config = dict(
    vocab_size=15,
    encoder_norm='layernorm',
    encoder_patch_size=[2, 2],
    encoder_depths=[4, 4, 4, 4],
    fusion='cross_attention',
    decoder_mlp_ratio=6,
    decoder_bias='all',
    decoder_inner_norm=False,
    decoder_positions='rope',
    residual_init='none',
    beta1=0.9,
    epochs=17.6,
    lr_schedule='poly',
)
Rows from block 5 of the text decoder, named by matrix and row number. Each number is 128 + 24 x the weight over its row's rms, rounded and kept within 0 to 255. All counts start at 0. After the name is the row's rms in percent of the matrix's.
# fc2: MLP down (decoder.blocks.5.mlp.fc2.weight, 192x1152), inputs 55-109
fc2.21 102 [114 129 159 125 191 127 102 158 147 127 141 142 153 160 104 140 180 114 134 145 144 158 139 147 139 115 120 114 120 125 141 110 131 145 137  68 118  94 119 122 142 173 116 188 137 127 117 108 127 138 118 103 150 153 152]
fc2.22 098 [161 109 109 111  89 136 114 153  91 126  99  96 119 106 125  69 121 115 142 119 118 122 132 127 135 133 111 147 128  90 108 127 159 130 137  97 158 176 133 106 114  89 136 134 112 136 118 120 123  73 130  93 118 104  63]
fc2.23 107 [142 132 157 113 147  94 165 124 157 151 142 145 134 151 128 137 125 136 155 129 153 146 144 150 134 126 150 142 158 158 128 103 137 120 130 121 121 111 129 123 172 165 137 158 143 125 149 116 150 137 125 147 108 164 163]
fc2.24 109 [113 132 130 125  90 110  92 121 114  90 120 149 123 108 128  79 126 113 119 131 106 138  97  92 156 130 113 103 102 130 140 139  91 137 162 166  81 144 107 152 108  89 148 112 116 118 151 131 119 127 111 144  99 122  84]
fc2.25 101 [144 141 156 109 134 106 119 180 123 180  97 165 136 186 149 144 142 190 143 119 153 161 163 151  99 149 116 123 160 110 136 137 147 131 125 155 136 115 146  98 157 133 113 177 180 135 124 129 134 133 150 114 133 136 185]
fc2.26 093 [135 128 141 160 176 142  95  93 148  97 137  91 152 110  98  68 150 131  66 123 107 112 163 147 154 106 169 138 109  88  90 107 143 147 164  98 135 158 123  75  90 157 126 187 115  98  98 148 127 144 144 150 160 104 144]
fc2.27 098 [148 142 133 146 141 101  64 146 135 101 151 149  95 101  96  82  90 114 134 118 127 131 125 121  93 111 122 113 103 139 138 127  90 151 143 114 123 115  86 103 134  94 143  61 121 109 133 121 114 121 129  91 118 116 136]
fc2.28 097 [143 157 134 118 148 112 124 120 128 109 123 106 135 162  82 136 125 158 118 135 140 151 153 110 143  79 130 126 124 128 142  89 145 135  86  96 141 156 155 143 161 116 152 181 169 116  71  93 127 177  98 136 156 129 145]
fc2.29 101 [127 133 153 166 117 160  96 156 131 180  71 120 140 134 138 142 147 132  97 104 130 145 129 127 145 175 143 141 114 118 128 138 172 152 167 131 171 133 127 100 111 135  83 160 166 139 132 137 155 124 173 135 150 195 166]
fc2.30 095 [174 116 172  79 146  85 153 165 151 136 126 133  94 143 119 140 141 141  92 164 125 124 155 129 131 126  66 124  95  72 175 100 146 142  86 123 132 109 157 134 138 136  92 165 136 117  93 122 133 148 137 158 149 118 184]
fc2.31 098 [124 120 171 101 131 142 153 106 142 133 111 160 144 145 112 135 132 135 136 121 177 119 192 104 100 142 149 159 134 140 134 139 126 126 139  87  98 132 110 171 158 144 123 168 131 112 153  73 149 131 115 145 115 126 176]
fc2.32 099 [125 122  96 153  72 124 108 144  99 134 126 141 180  98 155 134 123 118 117 141  98 133 128 131 124 169 109 129 127 115 137 142 116 117 159 140  93 138 142 157 100 132 126  50  96 153 108 149 150 132 131 136  97  78  85]
fc2.33 103 [128 163 183 136 130 138 157 154 116 131  89 133 145 157 124 120 153 161 152 115 144 118 118 148 138 155 157 128 122 123 133 118 175 135 161 110 115  79 124 158 148 119 117 142 151 139 130 117 128 119 172 144 127 102 161]
fc2.34 095 [ 98 137  97 144 123 131  92 151 143 125 114 103  86 130 140 111 143 160 131 159  87 113 117 127 153 100 111 100 111 139 133 134  77 127 139 140 130 107 145 114 130 141 111  68 148 147 174 116 104  91 131 135 122  98  74]
fc2.35 103 [164 123  92 109 119 112 162 116  98 124 123 132 120 104 123 103 175 145  99 141 123  97 125 106 135  96 153 141  81  87 135 130  92  98 126 135 158  91 106 150 114  99  95  94 139 145 101 119 114 138 146 123  87 137  98]
fc2.36 097 [143  96 173 113 154 154 177 147 124 159 124 108 117 235 115 174 136 101 134  94 133 138 116 156 117 162 139 125 133 138 111 129 126 134 139 132 137 121 111 145 150 133 137 202 143 136 120 124  98 109 170 128 141 146 145]
fc2.37 104 [121 152  78  93  93 140 159 131  64 105 117 137 142  98 109 116 129 148 111 148  83 138 116 123 147 143  85 115 129 158 154 158 121 110 127  87 151 124 120 127 148 153 105  95  89 182 117 142 171 111 108 144 139 108  93]
fc2.38 093 [135  85 150 135 123 130 149 132  89 124  79 168 173  96 159 128 141 142 134 148 104 154 133 128 113 119 118 167 170  95 113 163 139 144 123 152 139 162 126 133 136 139 108 120 116 142 147 103  96 140 148 133 149 153 110]
fc2.39 110 [113 101 147 157 178 116 124 138 138 130 125 120  98 158  89 167 145 103 102 113 140  97 150 103  95 148 111 162 159 148 114 138 110 145 129 126 122 131 117 107 168 186 107 138 138 113 128 111 148 145 170 131 119 135 191]
fc2.40 105 [ 98 161  88 167 111 137  84 101 117 134 126 147 131  78 113 124 102 114  81 129  90 104 115 130 126 133  82 114  82 144 143 132  90 133 108 147 156 172 132 145  56 121 182 118  98 107 119 101 154 120 138 155 124  87 112]
fc2.41 104 [121 139 169 102 171  88 131  86 167 112 182 128 139 179 117 151 114 120 143 127 138 129 184 152 131 134 121 149  97 133 109  88 147 150 106  93  79  95 120 125 147 184 108 171 119 119  99  90 119 120 158 127 147 142 185]
fc2.42 096 [128 117 156 113 137 130 167 147 146 132 128 149 125 129 161 162 147 123  65 146 123 110 179 114 168 199 159 126 126  97 145 156 115 149 136  90 142 110 117 100 105 137 125 114 103 122  98 125  97 147  95 129  86 132 199]
fc2.43 105 [135 141 121 115  90 120 145 113 143 149 102 142 141 106 183 106 108 128 140 140  65 143 104 115 118 178 119 119 120 108 151 146 116 129 135 113  94 153 161 111 126 137 163  96  84 122 118 148 126 142  91 108 106  88  48]
fc2.44 100 [131 147 192 140 110 114 125 131  81 153 131 119 161 156 135 161 150 122 144 124 173 129 155 130 129  98 156 136 155 155 133 121 181 136 161  97 111 132 122 133 168 141 155 157 159  94 118 109 118 129 100 136 144 132 191]
fc2.45 093 [143  96 182 134 195 165 157 143  95 148 138 135 144 113 163 122 131 123 136 111 112 155  72 138 161  96 120  85 119 112 154 139 153  93 119 142 105 152 141 161  89 120 123 119 168 108  90 119 119 143 133 144  90 163 114]
fc2.46 100 [117 157 139 136 165 127 157 117 121 142  90  89 123 120 122 118 137  99 137 118 108 127 181  90 106  97 142 121 113 143 108 120 120 148 141 136 142 171 105 127  74 121 115 152 100 111 138 145  99 143 131 119 139 131 142]
fc2.47 107 [ 93 134  77 137 130 113 127 123 118 128  99 131  94  63 100 100 144 126 123 171  98  98 153  93  89 146 114 137 121 169 137  70 131 155 141 105 167 149 119 138 105 111 122  97 125 118 117 195 121 148 146 155 152 118 117]
fc2.48 107 [145 104  88 136 126 114 119 153 126 125 116 147  76  96  85 109 139 115 128 130 122 123 103 120 107 127  98 124 115 134 100 130 116  95 117 114 104 136 100 145  91 112 126 100 123 131 110 127  95 136  96 108  91  90  70]
fc2.49 104 [107 127 184 133 159 160 147  94 108 162 146 107 165 140 150 144 121 150 134 149 177 165 172 163 156 131 115 124 160 148 129 133 128 148 145 130 127 119 153 157 153 143 132 177 153 129 110 115 145 163 122 128 159 130 146]
fc2.50 105 [153 131 152  78 122 137 108 110 131 146 123 151 158 150  71 130 131 132 123 136 184 143 119 131 160 120  81 144 142 163 149 128 143 115 119 143 144 112 129 118 134 137 113 138 133 141 113 109 109  96 102 178 141 148 184]
fc2.51 097 [135 137 105 104 151 115 118 114 143 129 142 152 122 108 109  91 107 122 110  80 122 129 123 127  91 165  96 165 113  96 110 118 123 119  77 138 156  91 110 114  87 108 160  93 115 115 106 131 120 116 132  98 151 103  91]
fc2.52 090 [110 147 126 141 142 178 139 115 102 112 132 157 141  96 142  99 120 160 156 119  88 134 142 160 147 135 178 130 124 137  94 127 112 144 128 149 153 144 119 114 149 177 118 169 125 124 135 138 104 114 123 114 153 116 101]
fc2.53 101 [111 127 129  94 144 121 128 131  99 134 122 138 141 139 112 139 161 147 138 157 127 203  87 142 163 104 159 108 117 176 141 142 150 156 125 162 162 136 122 144 146 130 106 138 149 120 117  82 174 131  90 118 132 155 120]
fc2.54 093 [122 139 138  83 124 120 153 132 132 105 153 109 145 146 107 152 170 174 134 122 147 117 143 117 141 126 108 102 148 119  96 152 158 178 100 132 142 147 153 113 144 113  86 155 188 110  73 149 170 108 124 120 151 161 199]
fc2.55 107 [119 115 106 138  86 147 123 121 127 142 146 125 108  89 130  89 123 133 147 133  95 110 133 107  99 152  91  91 108  96 137 134 121 122 129 102 120 130  89 122 101 118 133  95  96 132 112 138  88 182 119 104  90  92  62]
fc2.56 092 [144 163 129 102 121 114 147 112 135  86 121 145 122  79 167 134 127 109 159 110  77 165 141 138 143  83 133 134 114  80 131 105 139 104 151 163 142  61 104 153 104  90 105 133 122 105 115  88 128 142 148 113 114 108 132]
fc2.57 101 [113 144 108 106 121 114 111 150 105 124 137 147 107 106 138 105 134 123 116 152 107 129  67 144 132 136 130 121  95  71 135 119 146 160 126 100 147 132 100 133 150 139 148  98  71 121 131 178 102 115 130  83 127 144  84]
fc2.58 097 [157 127  88 130 136 147  99 108 122 112 108 116 185 115 131 175 131 156 134 146 176 167 129 130 142  96 133 103 120  98 126 137 132 108 119  97 141 102 125  77 152  80  71 149 134 116 142  63 136 112 152 125 141 142 159]
fc2.59 100 [133 145 155 169 150 113 142 146 130 137 178 145 141 135 144 132  98 128  99 100 114 127 148 115 113 129 165 145 104 115 135 137 133  98 154 156 106 101  97 147 144 147 159 166  96  98 124 102 115 154 124 107 147 139 111]
fc2.60 098 [137 114  97 119 127 145 118 147 137 136 137 119 123 105 128 118 171 123 124 136  71 135 141 120 152 151 156 150  97 116 135 186 117  94  90 136 138 123  92 131 113 105  91 132 101 164 188 153 121 138 145 179 158 105  41]
fc2.61 097 [151 112 132 135 150 120 147  86 146 115 140 124 118 110 137 129 106 154 147 141 142 139 131 110 117  79 192 163 168 177  85 155 171 124 128  87 136 168 124 145 111 138 131 163 158 104  81 123 103 131 110  98 141 153 196]
fc2.62 110 [123 113 112 107  97 190 137 131 137 104 107 113 119  99 127  95 140 162 101 140  79 166  89 143 168 141  76 128 143  94 146 156 118 103  86  69 136 148 119 170 123  98 111  54 120 181 126 112 127 117 100 106 110 148  66]
fc2.63 100 [121 102  90 129 158 128 118 151 138 128  65  74 144 106 116 132 169 156 138 141 137 135 134 153 143  96 143 118 124 141 172 126 161 126 155 117 134 129 161 117 151  99 105 155 123 167 100 107 145 128 102 139 178 167 111]
fc2.64 097 [138 131 153 156 127 111 133 108 116 122 144 148 121 144 134 125 101 130 138 159 127 173 115  96 122 104 111 105 145 101 141 141 104 153 109 183 110 109 124  90 165 140 160 170 157 133 162 126 114 121 182 148 106 118 152]
fc2.65 092 [135 155 105  91 134 146 109 109 150  98 151 158 105 109 118 115 128 147 143 143 141 137 144 143 101 106 112 147 108  93 161  87 117 123 146 120 140 121 103 174 104 110 103 125 133 173  93  71 186 123  82 147 125 120 114]
fc2.66 095 [170 136 167  80 141 113 181  99 121  86 121 133 133 146 104 150 141 142 164 159 136 139 173 146 115 128 134 149 133 122 160  94 159 119 125  66 145 116 170 128 113 127 121 126 101 142  81 143 169 146 108 159 164  74 141]
fc2.67 095 [109 148 122 158  86 121 124 107 115 152 168 175 131  98 151 101 130 110 105 162 159 122 151 141 153 191 130 103 111 156 138 166  96 164 160 132 111 124 100 188 166 132 173 139 118 111 126 152 121 104 157 106  80 107 177]
fc2.68 103 [ 94 100 112 110 123  78 105 135 121 181 150 126 158 149 173 121 134  98 110 116 138 128 117  85 118 109 129 170 130 135 158 123 136 106  87 188 119  77 128 125  96 164 152 182  99 119 167 149 131 144 157 125 118 125 154]
fc2.69 096 [143 149 153  75 144 123 131 125 120 139 118 133 125 134  90 147 138 146 109 147 122 158 155 138 138 122 119 119 169 130 159 128 145  93 101 134 123 105 169 123 135 136 128 134 174 120 125 162 120 133 134 185 142 146 163]
fc2.70 100 [127  96  53 143 123 136 125 153 137 130 105 139 127  83  97  91 126 133 129 129 120  91  94 156 115 141 114 150 115 138 113 148 143  80  80 157 118 128  94 151  98 107 170  95 116 110 131 175 138 109 121 107  96  96  81]
fc2.71 098 [199 140 174 142 179 108 132 120 121 154 125  98 143 115 141 152 141 155 143 100 186 136 109 116 157 104 104 154 111 117 102 169 118 123 164 131  80  92 155 108 128 102  93 167 130 118 174 112 121 128 172  80 130 110 169]
fc2.72 099 [109 120 119 149 143  86 168 107 146 119 147 139  77 130 104 132 145 112 116 129 106 128 124 123 105 107 101 127 119  81 115 132 113 161 155 107 140 150  93 161  88 140 107 120  95 143 157  86 133 136  97 137 110  85 131]
fc2.73 101 [111 148 156 153 152 143 110  95 113 132 131 110 134 142  98 180 139 124 130 145 171 153 121 134 131 101 159 145 146 165 157 105 115 103 135  99 121 102 128 119 154 138  98 161 175 115 178 147 146 148 108 157 115 128 125]
fc2.74 098 [105 160 186 142 147 130 116 116 112 141 119 143 160 113 131 165 148 151 151 131 158 131 145 122 133 119 109 131 103 157 119 150 160 132 117 101  95 167 161  99 154 144 122 153 159 110 139 167 120 145 104 147 100 109 118]
fc2.75 101 [144 144  78  95  81 118 137 104  97 126  91 156 132 100 145 102 147 140 125 130 122 111 132 106 106 178 113 102 109 132 114 120 124  63 110 133 108 128 119  92 101 121 154  87  60 102  89 137 147 103 155 118 107  97  74]
fc2.76 088 [150 132 105 155  68 125  99 141 118 161 137 112  79 100 113 110 137 109 157 114 128 138 136 138 126 157 101 142 123 124  98 155 144 144 112 110 144 131 119 144 172 135 117  91 130 117  99 133 156 127 121 131  97 108 117]
fc2.77 103 [108 144 105 108  98 130 134 146 110  85 147 106  98  69 115 104 130 101 147 162  60 102 141 159 147 113 106 124 148 150 114 111 113  93 132 124 114 138 111 132 105 113 109 120  91 128 141 127 142 133 115 144  85 105  57]
fc2.78 105 [114 135 116 120 122 121 125 134 138 124  97 156  92 121 119  89 127  89 101 133 121  63 126 133 127 140 151  99 103  93 117 128  88 151 155 197 104 135  68 104 103 154 152  99  76  98 161 129  90  96 169 133 121 106 134]
fc2.79 102 [109 137 155 129 168 114 154 113 184 133 142 115 114 127 107 130 111 113 154 128  81 133 156  87 114 103 161 132 114 111 112 120 144 188 152 129 110 144 141 127 132 136 124 163 137 101 183 110  95 147 153 127 107 134 157]
fc2.80 108 [142 158 165 204 135 121 146 129 140 150 153 165 115 132 117  75  92 113 127 161 104 111 162 102  84 146 155  85 127 135 105 137 130 133 116 169 110 131 110 137  98 122 143 122 144 100 162 124 139 118 159 151  80 122 154]
fc2.81 109 [123 122 152 146 124 161 137 159 106 128 116 113 155 125 157 155 152 141 166 119 162 146 135 133 133 163 142 134 138 132 170 169 181 154 134  93 103 113 136 137 162 156 138 127 143 147 119 130 157 127 119 117 147 136 198]
fc2.82 101 [133 102 143 156 151 146 155 140 119 149 164 116 131 167 143 132 177 141 173 122 144 178 131 131 131 120 153 107 136 156 177 125 167  93 107 155 126 129 125 140 138 120 124 152 179 111 109 107 144 146 151 166 134 150 125]
fc2.83 105 [ 85 133 114 117  97 129 121 134 123 115 168 142 141 109 110 113  87 114 109 114 109 124 132 131  99 117 141 124 119 111 119 140  97 160 156 122  95 152  77 152 107 120 112 100 111 119 122 113  94 132 128  99 107  78  83]
fc2.84 092 [184 109 127 128 119 133 127 134  72 141 111 112  99  86 181 167 134 158 108 107 149  85 117 130 137 144 182 117 120 102 112 121 107 163 144 174 143 120  93 157 142 112 148  86 110 164 173 130 165 127 119 113  78 151 146]
fc2.85 103 [140 122  89 156 106 145 153 170 113 127 142 128 152 130 174 145 140 179 141 137  96 144 135 116 157 137 129 117 102 116 133 107 124 137 157 150 135 126 156 138 109  83 124  85  82 128 130 107 154 105 124  83 123 106 101]
fc2.86 092 [123 153  64 119 129 143 160 119  95 114 105 127 133 112  97 112 151 137 177 117 141 135 132 129 138 155 109 122 134  98 156  97 110 134 173 162 140 102 125 108 168 129 145  90 123 133 161 154 116 133 134  96 127 117 122]
fc2.87 096 [157 108 151 137 110  93 140 129 135 127  86 122 123 144 175 117  90 145 115  91 150 122 136  95 120 116 156 127 177 121 128 119 150 155 148 123 119 135 106  98 122 143 103 147 138  90 157 133 125 114 146 126 132 136 181]
fc2.88 098 [144  94 122  95 160 106 140 107 179 139  89 114 129 185 114 141 120 176 188 101 152 151 137 137 138 144 139 132 145  98 140 108 155 139 137  75 153 104 129 149 136 125 106 179 116 131  68 151 139 109 116 159 135 133 148]
fc2.89 104 [107 140  82 147 106 175 136 124  97 128 133 142 148 121 144  97 158 121 127 166  94 173 102 111 129 133 151 102 114 127 130 145  92 109 129 171 178 115 137 129 140 112 120 121 120 142 185 164 123  84 118 134 162  89 100]
fc2.90 096 [152 121 158 129  70  81 133 106 118 164 128 164 171 116 144 154 104 133 114 102 138 132 123  94 152 118 151 126 118  80 134 175 146 105 117 164 112 114 153 124 117 123 138 168 111 125 110 125 114  87 130  76 115 104 149]
fc2.91 097 [130 136  87 132  60 119 105 123 143 125 141 155  92 115 144  94 115 134 112 142 111  82 116 154 149 137 147 151 144 130 147 114 146 118 129  80 108 156 130 114 109 141 133  70 133 147 124 137 136 126  75 120 114  88  92]
fc2.92 105 [128  98 165 140 150  93 143 137 139 149 108  98 138 152 143 155 121 136 135 148 141 128 159 106  93 105 121 139 151 127 100 178 134 135 146 145 152  73 117 135 134 176 138 169 146 106 146 192 146 115 142 119 132 131 136]
fc2.93 106 [118 132 174 120 184 139 159 140 170 150 135 138 165 151 119 171 134 135 139 126 174 123 161 147 101 101 111 122 146 110 116 119 154 153 149 113 143  93 123 118 153 134 113 170 119 134  75 116 158 132 178 128 134 143 173]
fc2.94 104 [118 142 137 163 163 143 116 116 117 125 112 100 128 148 104 159  90  92 137 157 146 115 140 161  99 142 150 142 117 160 106 131 158 156 139  77 118 115 117 126 128 209 135 201 145  90  92 123 123 123  96 121 123 110 210]
fc2.95 101 [117 159 154 101 138 113 133 109 132  83 140 137 127 133 136 130 115 101 133 128 158 102 143 106 113 122  98 128 102 152 139 156 146 103 101 146 131 167 131 130 142 161 134 150 176  79 133 125  85 117 174 132 172 140 169]
fc2.96 098 [158 134 106 140  97 119 136 135 166 123 132 126 158 119 162 116 169 124 114 126 109 142 127 140 150 116 120 131 125  95 118 124 107 167 144 128 138  67  82 160  83  80  83 124 108 131  89 110 128 113 116 118 104 137 119]
fc2.97 096 [148 113  96 163 152 142 119  98 130 163 116  90 195 135 126 150  75 159 127 120 182 160 125 110 123 172 162 140 146 129 119 187 154 133 119  99  82  86 139  96 117 120 104 128 143 151 121 123 137 151 138 110 135 171 170]
fc2.98 106 [133 133 113 130  86 135 103  99  84 151 117 106 101 117 165 117 152 125 121 120 111 147 105 143 147 145 125  91 144  92 173 124 128 107 146 156 131 114 138 154 119 110 149 113 127 173 177 155 177 114 138 111 127 117 101]
fc2.99 103 [172 118 109  94 135 169 105 170 119 135 114 128 130 128 131 157 156 158 132 120 116 142 122 128 147 149 101 111 133 133 123 177 112  75 133 149 136 150 134 111 140 146 137 116 132 195 182 144 110 131 155 133 172 136 107]
fc2.100 105 [120 115  83 142 123 110 126 103 108  95 129 131 114  81 148  71 141  83 122 167 105  99 127 104 104  71 107 112 115 117 155 132  79 128 135 114 133 143 112 153  86 106  91 141  93 110 131 114 128 158 129 116  93  65  97]
fc2.101 103 [149 153  85 159 126 175 120 151  91 122 123 132 125 111 114  87 120 128 158 160  90 138 111 151 131  95 111 130 127 157 122 144 120  93  89 121 108 130 123 126 115 142 154 102 109 137 122 120 109 105  81 119 167 139  60]
fc2.102 104 [113 143 113 137 106 109 129  99 101 135 106 123  79 105 106  88 103 130 136 119 103 102 115 124 136 126 190 112 100 123 112 129 131 114 112 154 129 122 140 137 130 126 139 122 101 125 163 130 104 139 137 102 102 108  59]
fc2.103 100 [109 142 140 113 119 157 191 174 128 159 107 105 134 101 137 130 146 119 110 110 118 143 170 155 136 122 120 138 149 170 143 158 151 124 100 151 112 154 148 138 126 151 151 143 162 131 109 157 138 124 115 106 139 163 190]
fc2.104 094 [189 107 177 117 144 173 126 134 166 138 159 125 130 130  99 140 136 111 134 122 147 143 133 127 126 172 106 122 158 147 112 161 120 133 132 134 126 134 106 133 157 142 142 154 132 120  89 111 112  86 108 134 146 159 174]
fc2.105 109 [134 137 150 103 175 132 143 128 125 112 126 121 138 172 136 125 143 186 130 122 157 176  94 145 160 121 139 150 162 147 128 146 131 135 154 151 112 100 141 114 136 147 101 148 191 143 121  92 156 113 110 135 149 163 164]
fc2.106 103 [133 163 152 162 180 118 164 116 141 167 143 135 105 150 154 111 147 112  85 133 140 117 152 129 102 142 166 103 143 124 120 117 122 142 167 211 120 126  93 118 129 130 146 119 119 107 175 140 165 146 173 113 108 101 121]
fc2.107 091 [144  76 120 126 112 100 103 161 165 128 107 109 116 140 112 139 144 127 100  86 125 135 141 163 116 146  89 130 141 124 151  99 110 177 165 159 137 129 154  99 140 124 130 138 147 123 103  78 154 161 137 125 130 147 133]
fc2.108 103 [103 162 106 132 117 105  86 121 124 118 125 112 139 106 132  96 129  92 121 136 104 126 110 152  98 166 130 158 113 137 105 128 150 100 127 127 132 128 118 112  95  58 142  92 112 124 182 175 130 152 152  98 118 103  75]
fc2.109 099 [145 130 208 107 142 143 121 137 131 156 123 111 132 173 126 167 145 131 148 123 135 124 167 126 148 126  96 118 154 150 162 128 136 145 122 107 137 124 143 109 156 147 146 145 162 163 134 115 142 120 128 148 164 152 167]
fc2.110 102 [114 172  98 129  94 119 159 112 131 134 138 100 101  70 176  82 121 105 137 160 109  92 138 107 152 128 112 137  89 124 101 168 115 137 112 128  70 169 101 138 136  99 146  90 117 114 129 115 105 138 145 119  72 100  82]
fc2.111 099 [110  98 148 161 179 152 152 135 104 115 129 128 127 171 125 138 137 176 138 169 144 130 107 148 136 165 146 117 109 121 127  98 142 140 165  69 122 150 118  96 108 157 139 121 154 138 106 128 161 137 120 109 132 122 128]
fc2.112 098 [142 120 197 107 108 118 128 159 114 129 130 140 165 164 131 106 154 146 153 144 114 117 128 116 153 136 145 116  93 119 156 124 102 181  97 140 145 125 146 158 167 134 132 177 140 148  65 136 139 146 121 141  97 112 166]
fc2.113 100 [106 128 125 144 103 128  92 116 174 102 126 146  88 170 132 140 122 172 100 117 132 126 173 169 103 120  98  91  93 134 111  65 136 167 129 116 123 151 126 106 173 139 154 167 153 141 104 109 125 155 134 158 111 142 205]
fc2.114 095 [109  92 136 129 155 123 141 108 129 114 123 126 130 130 142 109 132 133 118 116 145 132 169 106  95  99 119 165 118  72 136 101 133 156 128 142 139 164  76 127 151  73 107 147  82 128  76 211 102 112 137  76 118  84 194]
fc2.115 103 [149 110  72 115  90 140 139 158 138 154  41 103 124 113 157  74 128 145 120 105  88 124 107 149 141 127 135 109 146 133 145 120 111 132 108 112 125 109 110 111 136 107 176  64 111 144 165 148 162 128 128 133 139 125  42]
fc2.116 105 [165 105  83 126 116 152 131 152 145  92  99 147 140 154  73 142 116 123 129 146 136 159  69 169 177 109 119 144 135 101 173 131 142 136  98  73 129 115 132 100 133 106 108 125 140 126 107 107 158 150  72 118 154 159  92]
fc2.117 098 [150 121  86 159 109 119 180 141 136 157 146 122 134 121 122 129 108  75 123 109 140  84 126 101 119 117 102 143 130 139  99 114  85 118 127 172 127 182 150  94 146  80 138 120 131 104 136 139 103 123 115 135 156 101 130]
fc2.118 096 [ 98 123 213 135 125 170 119 140 146 142 153 116 152 172 112 145 134 141 135 129 157  99 159 151 128  98 154 127 166 209 105 111 133 139 177 147 162  69 192  97 156 142 101 149 166 118 147 124 133 113 106 131 178 148 162]
fc2.119 099 [102  66 184 124 155 141 135 153 121 134 124 155 120 157 136 182 144 150 174 132 172 136 122 103 139 100 136 131 169 127 111 133 129 119 176 146 139 126 121  81 144 110 106 168 120 136 177 117 132 119 124 153 146 135 123]
fc2.120 100 [157 131 153  88 125 152 139 148 153 112 112  87 124 142 107 107 159 123 133 125 170 121 126 115 158 152 131 141 122 128 173 142 117 165 142  94  75 140 152 143 123  63 167 124 122 146 140 136 149 157 111 146 158 129 132]
fc2.121 099 [124 144 106 211 124  93 120 158 145 116 134 123 100 122 139 113 104 151  86 121 139 107 140 149  86 163 129 108 100 118 141 120 110 109 113 113 123 156 119 138 109 162 104 151 137 128 142 160 137 134 153 117 115 107 119]
fc2.122 103 [121 135 215  99 161  92 135 116 155 130 141 105 141 159 101 162 142 146 141  94 156 138 132 156 160  92 155 118 173 142 144 164 140 129 139 121 168  96 159 152 142 159 116 171 144 107 126 123 136 160 163 148 127 136 161]
fc2.123 097 [134 153 118 135 177 152 147 156 108 102 134 122 148 127 137 130 127 153 124 117 123 156 162 172 126  71 171 167 171 120 117 109 131 165 126  91 135 138 120 126 111 130  75 115 137 132 176  92 150 132 126 146 182 114 112]
fc2.124 092 [121 128 166 159 115 142 102 117 138 123 148 130 102  61 142 131 122 157 128 116  96 129 113 127 119  75 122 136 107 111 121 140 113 103 152 133 150 130 116 166 139 141 137 150 120 134 167 138  93 131 122 152 138 152 106]
fc2.125 099 [137  97 162 126 126 154 142 146 122 143 105 124 157 150 157 144 151 148 140 120 116 131 139 135 195 130 121 130 123 103 110 112 148 107 112  88 128 106 126  94  95 105 140 153 163 152  96 161 146 110 142 165 146 120 143]
fc2.126 106 [126 119 143 164 139 116 149 130 140 130 124 148 131 130 159 109 111 125 125 107 125  90 137 123 120 140 129  99 110 137  93 141 141 112 141 147 144 144 132 160 132 118 135 133  96 138 145 125 141  83 150 105 111 119 147]
fc2.127 103 [139 135 105 132  40 182 131 120 133 137 127 125 149  95 108 133 142 123 162 117 114 133 115 151 121 132  92 120 121  91 154 129 127 157  92 131 119 132 141 120 116  76 133  94 135 150  67 136 102 133  87 118 133 124  93]
fc2.128 108 [154 126  91 127 127 129 133 113 118  73 160 115 109  87 157 110 145 145 136 160  82 119  99 132 122  89 141 138 133  94 124 116 129 108  96  92 119 145 136  96 101 116 129  91 119 153 119 180 115 112  95 106  84  74 105]
fc2.129 102 [141 101  43 122  66 147 106 132 132 116 105 128 114  93  95  51 123 132  94 129  83 144 137 123 112 135 118 148 102  88 125 140  92 125 121 140 131 136 110 146 144  84 134 106 105 133 102 139 148 118 151 127 114 120 101]
fc2.130 106 [124 145  84 138 136  87  87 154 134  89 133 137  99 128 129 100  94 102 100 120 120  76 127 113 114 104 157 142 140 126 120 108 107 130 124 137 124 127 108 146  92  90  60 143  81  99 172 123 135 135 142  80 104 105  80]
fc2.131 098 [121 138 158 143 137 143 137 104 132 132 143 145 143 169 116 102 134 142 143 114 127 130 164 137 114  94 133 102 138 117 128 104 158 120 130 150 115  83 108 130 191 170 132 138 111 121 124  82 121 108 154 128 147 121 163]
fc2.132 092 [132 126 124 142 158 106 156  99 112 132 139 122 129  93 163 143 142 118 137 146 118 107  81 115 108 137 121 127 150 129 153 141 152  76 139 136 160 129 101 150 132  74  85 113 106 161  96 144  92 145  81 127 165 157  55]
fc2.133 105 [144 140 130 109 121 140 116 126 120 146 110 119 161 143 126 132 133 151 130 141 166 133 153 175 100 131 141 132 190 138 136 146 163 130 147  89 117 138 122 123 158 126 105 159 165 128 104 115 145 147 108 150 104 143  94]
fc2.134 098 [130 116  90 129  67 126 130 155 134 108 138 107  90 117 131 142 141 108 120 128  81 106  98 115 131  97 151 108 125 103 135 118 115 120 107 181 124 124 148 155 105 143 130  92 123 139 173 104 119 161 121 115 106  95  73]
fc2.135 093 [ 86 109  94 139 121 178 104  93 145  82 210 143 110 124 131 142 125 114 145 118  89 153  96 102 149 168 170 129  77 132 139 127  89  99 135 129 118 157 114 151 113 161 134 116  86 101 122 162  80 108 166 132 155 104 171]
fc2.136 093 [ 81 105 102 160 132 134 138  94 108 120 114 103 121 138 146 138  99 118 102 119 106 123 148  99 106 103 142 153 116 161 122 150 127 127 124 115 131 166 146 135 124 160  98 129 122 158  70 162 123 133  72 135 170 133 126]
fc2.137 093 [124 109 155 130 171 121 144 117 119 133 122  89 139 142 111 107 168 128 156 119 160 154 118  98 100  81 133 156 126 152 114 114 118 145 144 160  84 123 142 118 115 116 124 121 101 116 132 137 127  98 153  93 115  91 134]
fc2.138 106 [132  95 112 113 165 179 138 161  95 128 102 114 140 150 126 198 166 141 110 135 154 117 120 118 151 109  91 129 152  98 166 167 142 121 116  86 127 102 133 118 113 126 107 158 136 118 129 145 153 139 117 145 167 164 113]
fc2.139 096 [143  74 105 122 144 117 141 123 115 167 134 139  85 142  85 118 100 123 117 127  86 116 118 124 114 114 102 165 113 154 119 128 126 125 100 138 113 169 121 151 153 109 146 158  93  87 112 178 146 103  95 130 135  88 107]
fc2.140 110 [103 113  95 135 114 127 171 119 143 121 106 111 109  91 173  97 125 113  92 113  95 120 125  79  95 124 110 123 122 101 114  99 113 121 104  89  89 138 108 119 104 119 118 116 117 109 123 124  98 136  97 129  95  85  39]